From a checkpoint of a small waveform VQ-VAE: waveform 16khz input.
Rows from block 6 of the encoder, named by matrix and row number. Rows with one number belong to one channel. Each number is 128 + 32 x the weight over its row's rms, rounded and kept within 0 to 255. All counts start at 0. After the name is the row's rms in percent of the matrix's.
# convs0: first width-7 conv (encoder.blocks.6.convs.0.weight, 128x128x7), inputs 0-9, a 7 kernel for each
# convs1: second width-7 conv (encoder.blocks.6.convs.1.weight, 128x128x7, transposed), outputs 0-9, a 7 kernel for each
convs0.87 105 [162 113 164 112  89  80 147  95  80 145  76 112 134 141 171 172  86  53 145  63 109  89  82 108 159 122 121  74 102 168 145 182 130 153 143 151 111 111 239  94 142 161 119 134 134 140 127 120 100 132  85 145 163 124 101 122 135  88 156 168 132  99 116 150 113 105 144 107 126 110]
convs1.87 110 [ 92  72 197 147 128 158 143 107 167 143 113 188 119 157 133 157 150 143  60 124 112 151 135 131 174 129  98 137 123  83 188 147  82  90 148 175  93 191 183 119 126 129 102 110 144 126 129 116 109 119 133 125 179 108 121 134 134 137 113 115 126  84  68  87 178 140 123 201 118 176]
convs0.88 094 [115 125 137 203 179 153 177 145 101 118  66 153 155 124 106  47 156 112 102 141 114 136 198 181 147 165 170 118 108 146 109  87  95 155 107 182 119  77 199 155 133  93 104  94  88 141 101  73 148 128  92  68  76 108 117 166 150 184 165 137 129 138 169 133  80 154 137 175 174 106]
convs1.88 093 [111  89 162 135 154  57 121 134  72 106 162 128 114 106 127 187  98 112 170  86 126 122  86 143 102 110 138 109 106  87 160 217 160 159 111 175 163 132  48 117 134  88 145 152 119 131  65 145 144  73 123 128  96 115 170 130 159 120 116  84  67  94 116 123 100 139 147 106 186 141]
convs0.89 093 [ 96 134 149 136 109 165 105 139 155 134 163 166 151 156  89  83  98 164  68 145 140 131 118 156 114 120  67 147 110 128  75 163 210 116 122 168 104 174 102 101 102  69 120 122 123  94 121 121 145 123 106 125 139 127 159 122 123 109 146 134 121 171 136 174  95 114 138  76  97 127]
convs1.89 092 [139 170 135 162 111 102 125  92 104 118  99  89 115  98 128 104 119 111 128 140  63 133 133 128 115  96  50   0  97 138  91 156 166 112 152 150 184 204 113  96 126  93 126 157 103  96 175 125 130  98 149 157  80 159 150 144 138 106 129 103 134 138 174 128 140  75 117  94 137 144]
convs0.90 100 [151 163 167 157 135 130 109 123 144  70  39 141 155 135 103 117 101  88 156 110  88  85 108 152  92  79 108 118  95 136  94 173 119  86 113 180 137  98 122 107 119 127  99 123 133 104 148  71 113  83 129 103 129 127 181 119 100 139 153 147 107  94 132 131 126 157 171 115 151 129]
convs1.90 111 [134 114 207 176 140 112 158 110 117 146 142 120  90  72 124 111 112 113 110 150 144 155 136 127 164 108 115 115 119  99 133 141  97 105 136 126  56 180 148 160  97  59 115  93  93 141 140 125 112 133 123 119 156 108 102 127  99  84 108 113 144 107  97 167 134 113  62 112 110 117]
convs0.91 092 [ 81  87 116  96 117  77 140 150 210 154 140 139 154 147  79  68 136 138 132 197 130  94  43 218 148 123 179 136 122 104  92 121 110  87 110  72 126  84 169 110 137 116  96 140 142 143 150 129 136  72 105  68 134  93 121 135 129 107 127 122 142  99 113  89 158 102 146 188 157  97]
convs1.91 097 [139 114 169 189 132 157 150  78  85 128 109 119  75 112  99 119  83  58 106 135 140 120  69 118 113  27 103  87 116  98 208 108 157  85 149  35  76 103 189 139 235 157  96  81  63  91  73 139 151 108 132 155 200 224 174 173 119 129 134  92 124 122 205  97  79  98 100 114 155 112]
convs0.92 096 [144 255 119 158 176 107 109 120 109 135 131 179 160 177 157 165 104 126  67 105  89  93  82  83 178 131 131 125 120 147 106 108 107  62  72 132  69 125 194  79 136 152 115 132 122 162 131 143 120 106 135  94  92 213 150 196 151 122 105 195 166 111 111 142 147 121 143 149 131 170]
convs1.92 103 [111 140 177 148  89  90  87  96 168 122 165 157 122 150 156 138  94  50  81 167 101 143 110 127 192 153 146 117 133 133 122 159  99 151 124 177 179 251 124  51 119  90 116 153 131 114 144 146  79 165 211 157 182 134 133  63 208 165 127 139  89  58 143 113  92 182 127  98 172 106]
convs0.93 104 [104 113 111 139  62 162 119 127  97 148 156 141 118  64 147 136  79  82 189 156 100 134 114  72 111  91 128 146 172 174 107  85  87 108 124 115 102 203  76 104 170 157 122 129 112 126 102 112 143  76 107 104 117  99 102 138 140 136  85 140 134 139 125 133 113 170 134 131 107  77]
convs1.93 099 [119 122 150 158 163 186 122 145  85 154  89 130 176  93 145 147 155 124 161 183 121 123 147  98 122 152 108  97 133 159 175 156 101  99 125 107 137 123 116 113 139 180 173 139 112 100  77 123 122  65 166  94  83 115 112 109 155  89 143 112 194  95 131  94 104 130 114  81 136 169]
convs0.94 106 [137 142 121 140 153  66  98 135 138 107 179 146 147 134 118 121 108 118  46 178 167 152  70 109 220 153 118 104 141 151  95 137 135 152 191 108  84  87  31  74  88  82 121 138 131 124 126 118 156 132 117 124 166 107 143  71 201 176 104 204 132 139 127 148 118 108 155 103  86 114]
convs1.94 105 [183 120 155 113  36 181  90 136 124 146 121 140 113 147 121 126 128 156 111 150 155 116 182 125 109 147 137 167  98 151 126 131 125 114 137 156 155 147 183 119  92  91 131 178 150  97 138 138 164 136  67 159 119 134 110 182 122  90 159 125  66 143  99 132 124 139  51 154  91 110]
convs0.95 099 [130 124  90 118 147 126 118  99 201 119 117  97  96 178 169 178  90 119 148 177  35 154 102  89  91 118  59  75 134 161 131 103 151  78 124 135  94 174 152 174 175  64 135 155  85 123 105 137 171  93 104 103 133 130 117  71  86  71 102 132  43  93 139 111  98 121 109  93  93 126]
convs1.95 096 [149 126 127 171 223 165 116 102 162 112  83 149  75 149 132  84 105 106 102 105 115 160 166 180 102 131 134 159  96 151 105 178 191 101 150 161  66 132 103 136 148 158 137 114 150 100 142  92 163  87 153 174  99  72 122  92  88 140 172 154  82 127 144  83 126 187 139  83 142 112]
convs0.96 101 [106 107 153 108 112 192 139 177 133 188 155 104 164 171 189 169 124  99 128  97 128 157 139 102 141 153 170 117 164 153 115 144 121  83 162 118 124 108 189 141  90 113 126 126 100 137 174 139 128 146 134  93 112  91  99  67 126 101 144 114 160 122 116 130 163  67 114 133 134 176]
convs1.96 098 [119 153 131 105 114 184 124 156 135 151 139 125 171 145 136 177 101 183  99  80 100 161 120  99 102 154  74 133 165 180 124 121 120 115  94  92  55 180 127 200 207 187 126 106 135 121 115 102 142  89 123 185  92  60  78 131 104 136 142 123 153 142  90 112 138  83  95 206 135 195]
convs0.97 103 [182 165  46  74 142  98 148 158 157 130 141 103 171 118 164 125 156 140  94 133  88 106 130 101 138 140 107 123  78 189 167 118 201 126 104  98  64 100 135 160 147 181 140  71 108 147  73 130 119 107 170 150  74 134 125 111 127 148 119  81  96  98 106  81 121 126  93 114 106 156]
convs1.97 098 [ 95 135 118 116 152  58 118 177 153 197 151  68  71 101 106 116 114 101 127 131  53 134 116 126  74 164 198 142 153 117  43 139 122 104 214  82 116 109 138 189 144  84  66 122 137 102 138 137 109 141 100 100 131 114 161 182 154 144 116 126  82  99 108 156 127 181 106 146 134 123]
convs0.98 108 [137 108 213 128 122 135 131  27 138 153 180 112 128 174 119 126 135 130  78  91 111 153  85 133 142 119 141 133 138 184 202 151  87 116 120 162 128  88 132 133 101  81  96 118  99 107 119 130  90 152 133 183 137  96 112 114 127 101 158 133  97  78 158 117  92 126 128  98 174 177]
convs1.98 094 [118 121 144 110 178  98 151 135  80  77 140 163  51 205 123  95 119 113  48 143  93 154 128  98  98  81 138 112 144 136  89 106  79  75 112 144  95 175 167 141  87  81 138 120  96 138 121 116 178  81 103 179 145 148 133 166 157 153 129 174 114 171 102 116 113 169 159 117 189 141]
convs0.99 104 [ 92 125 108 122  76  92  98 120 121 113 116 135 128 213 189 131 100 142 113 126 112 119 131 123  73  86 118 148 148 102 113 143 161  88 132 173 110 149 122 172 154 147 118 133 134 121 107  90 113 109 145 173 167  98 163 177 171 212 186 179 158 131  76 139 133 172 139 151 140 150]
convs1.99 094 [114 121 118 130 112 119 148  64 141 127 115 152 148  73 100 109 117 103 126 101  97 145 192 172 178 150 106  97  94 125 113  98  91 208 141 212 129  77 152 155 139 130 124 128 143 154 107  63  83 122 140 183  95  80  95  63 187  83  95 121 102  53 128 112  95 100  58 110 124 141]
convs0.100 100 [ 91 143  88 130  83  94  96 127 123 100 106 125 110 166 151 108 101 100 156 165 135 134 116 127 195 129 172 146 144 146 131  83 211 150 109 130  33 155 159 136 104 122  87  75 138 139 191 132 127 118 145 102 158 133 174 143 110  71 147 163 127 141 173 127 134 113  88 149  91  54]
convs1.100 099 [197 158 152 113 137 141 133 178 156 162  99 133 133 151 145 124 151 190 109 111 138 104 144 162 124 141 169 161 122 151  59 169 204 160 111 120 154 137 153 131 117 122 114 100 150 142 120  84 162 112 111 146 209 165 152 159 153 149 162 154 128 111 142 121 156  76 161 176 106 114]
convs0.101 115 [154 145 204 119 133  89  80  95  92 124 143  98 177 138 104 123 132 110 141 164 152 157 146 111 105 147 101 166 151 112 147 125 121 255 167 128 114  99 154 124  94 134 105  98 118 142 148 133 132  99 136 146 139 127 153 120 136 117 111 124 138 131 113 143 173  90 147 113  83 101]
convs1.101 117 [118 162 125 114 130 138 111 144 139  97 106 164 127 133 116 152 113  84 103 121 139 154 201 108 123 137 166 160  98 107 103 113 114 119 124  89 147 110 131 105 127 161 108 118 121 100  78 165 123 111 146 146  74 137 111 132 123 121 208 132  94 121  95 161 161 169 170 124 133 163]
convs0.102 088 [ 88  92 134  94 110 118  95 139 149  69 139 110  69  77 130  93 168 115 110 106 118 101 182  59  76 154 137  95 108 161 138  85  81 129 137 162 130 151 154  93 133  98  84 168 147 126 133 131  76 113 151  92 128 102 144 141 113 147 177 122 122 100 133 137 107 116  77 138 114 149]
convs1.102 096 [119 104  99 157 182 172 162 182 159 147 108 195  54 156 111 100 159 120  86 125 137 118 152 141 109 156 123 149 146 177 170 221  82 154  83 130 103 132 162 151 138 110 161 128 110  89 170 132  77 148 138 133 158 147 140 151 130 107 109 178 102 191 102 157 154 110 179 165 135 110]
convs0.103 112 [ 99 163 116  69 168 120 153 145 139 139 129 125  92 114 126 165 124 111 145 141 157 128 122  95 151  98 108 108 151 154 161 126   0 150 123 124 120 134 181 117 147 121 128 132 124 101 154 126 133 148 156  97 116  85  96 155 165 115 166 124  91 188 133 106 145 109 118 133 127 132]
convs1.103 124 [156 136 131 132 123 124 116 166 204 198 103 113 106  89 170 167 196 153 148 111 114 120  63 127  65  97 131 121 154 131   0 148 136 129 130 126 123 193 148  86 157 161 141  33 254  79 104 145 140 168 149  45 142 141 163 115 142 158 174 145 133 136 136 131 106  67 148 159 124 137]
convs0.104 096 [118 115 127 161 136  74 177 110 135 186 180 159 115 142  91  85 120 147  86  72  87 172 135 137 152 123 136 179 110 122  94 179  33 150 157  93 147  61  99 145 165 143 105 115 136 117 132  98  79  82 113  82 136  80 150 179  31  97 112 151 158 135 123 106 160 125 122 143 128 128]
convs1.104 093 [100  79 120  93 182 118 176  93 137 134 126  64 128  89  75  98 137 103  77  90  95  89 124 126 102  76 113 100 122 117 140 106 127 141 139  67  86 107 140  86 154 123 148 162 138 137 144 129 102 111 127  55 108  77 116 125  75 131 102  64 119 108 148 153 101 104 104  99 132 180]
convs0.105 092 [132 139 113 112 128 181 106 104  94 119 111 120 174 115 105 164  98 139 169 153 182 121  81 166 102 102 100 177 108  88  96  88  53  76  84 151 147 113 116 115  79  60 148 117 142 107 113  78 136 123 126 100 103 146 136 142 179 163 121  84 120 115 101  86 140  86 146 141  79 142]
convs1.105 088 [150 109  80 161 103 137 117 144 101  95 135 159 125 125 189 143 115 100 112  91  82  72 152 165 173 143 107 145  98 216 184 133 152 120 107 147 103  78 147  88 147  70 125 127 121 119 133 157 162 120 144 134 178 196 154 127 160 150 137 137 121 116  54  64 173 165  83 116 119 129]
convs0.106 146 [132  97 160 124 107 121 135  93 117 186 128 107 131 148 158 132 123 111 155 134  99 138 149 102 155 142 128 114 158 175   0 156 152 157 146 153 146 129 118  90 155 142 122 136 127 148 117 125 148 140 134  75 121 141 138 122 138 107  96  83 111 142 120 134 112 129 118 123 104 102]
convs1.106 172 [114 124 154 139 109 124 122 140 145 121 112 185  96  93 144 135 132 165 165 139 114 107 133 156  96 158 105  78 142 156 162 171   0 168 172 114 127 137  82 186 113  68 120 139 139  66 237 114 159 118 124 117 138 113 155 133 122 124 137 159 158 161 124 107 130 155 115  94 148 131]
convs0.107 092 [147 128  89 141 139 150 116 123 177 132 123 181 103 159 123 145  88 128 159 119 133 144  86 137 169 141 140 109 132 162 120 177 131  97 119 104  98 168 124 155 115 165 143 157 166 162 125 147 118 112 108  77 125 144 105  81  94 151 142 124 140 129 160 102 102 195 124  84  80  88]
convs1.107 100 [159  49 126 145 116  94 138  74  88 151 156 105 112 101 112 161 114 100  97 156  90 142 127 163 110 157  85  93  91 147 124 119 146 102 115  87  51  43 161 183 139  96 156  95 106 139 148 131 114 147 108 118 127 148 150 114  62  87 104 134 120 160 128 117 130 150 128 157 128 177]
convs0.108 106 [193 167 157 157 123  93  93 168 133 191 152 167 132 165 106 112 120  77 128  99 145 199 124 101 201 202 144  83 135 100 201  73  88 197 179 109 150 180 232 180 213 118 117 121 130 139  99  71 121 121 162 143 139  89 158 135 130 136 192 183 127 140  90  84 128 139 111 110  71  84]
convs1.108 106 [100  83 175 148 115 101  77 131 145 135 134 107  90 122 136 131 158 129 138 160 116 103 136  99 161 109  94 124 122 129 138 118 148 142 104 149 136 177 206 114 132 140 110 107 131 155 171 136 101 117 107 100 132 101  92  99 162 135 198  91 110  96 144 129 127 133 133 103 103 127]
convs0.109 100 [138 140 205 107 163 197 199 128 141 136 137 136 186 167 135 236  83 171 109 157 200 126  95 156 121  75 170 146 170 171 180 125 140 140 135 138 123 121 145 175 128 200 120 122  66  77 105  82  85 174  94 165 102 104 131  84 116 122  61 110  72 152  77  71 122  64  65  91 105 111]
convs1.109 096 [100 149 143  92  75 185 118 113 103 128 141 149 103 154 132 145 127 173 154 102 140 106 176 128 133 178 109 134  94 132 163 129  78 100 117 181 135 142 102 118  60  89  83 138 101  90 138 134 159 102 144 128 109 131 109 145  89 131 174 198 204 138 123 155 108 140 149 196 115 127]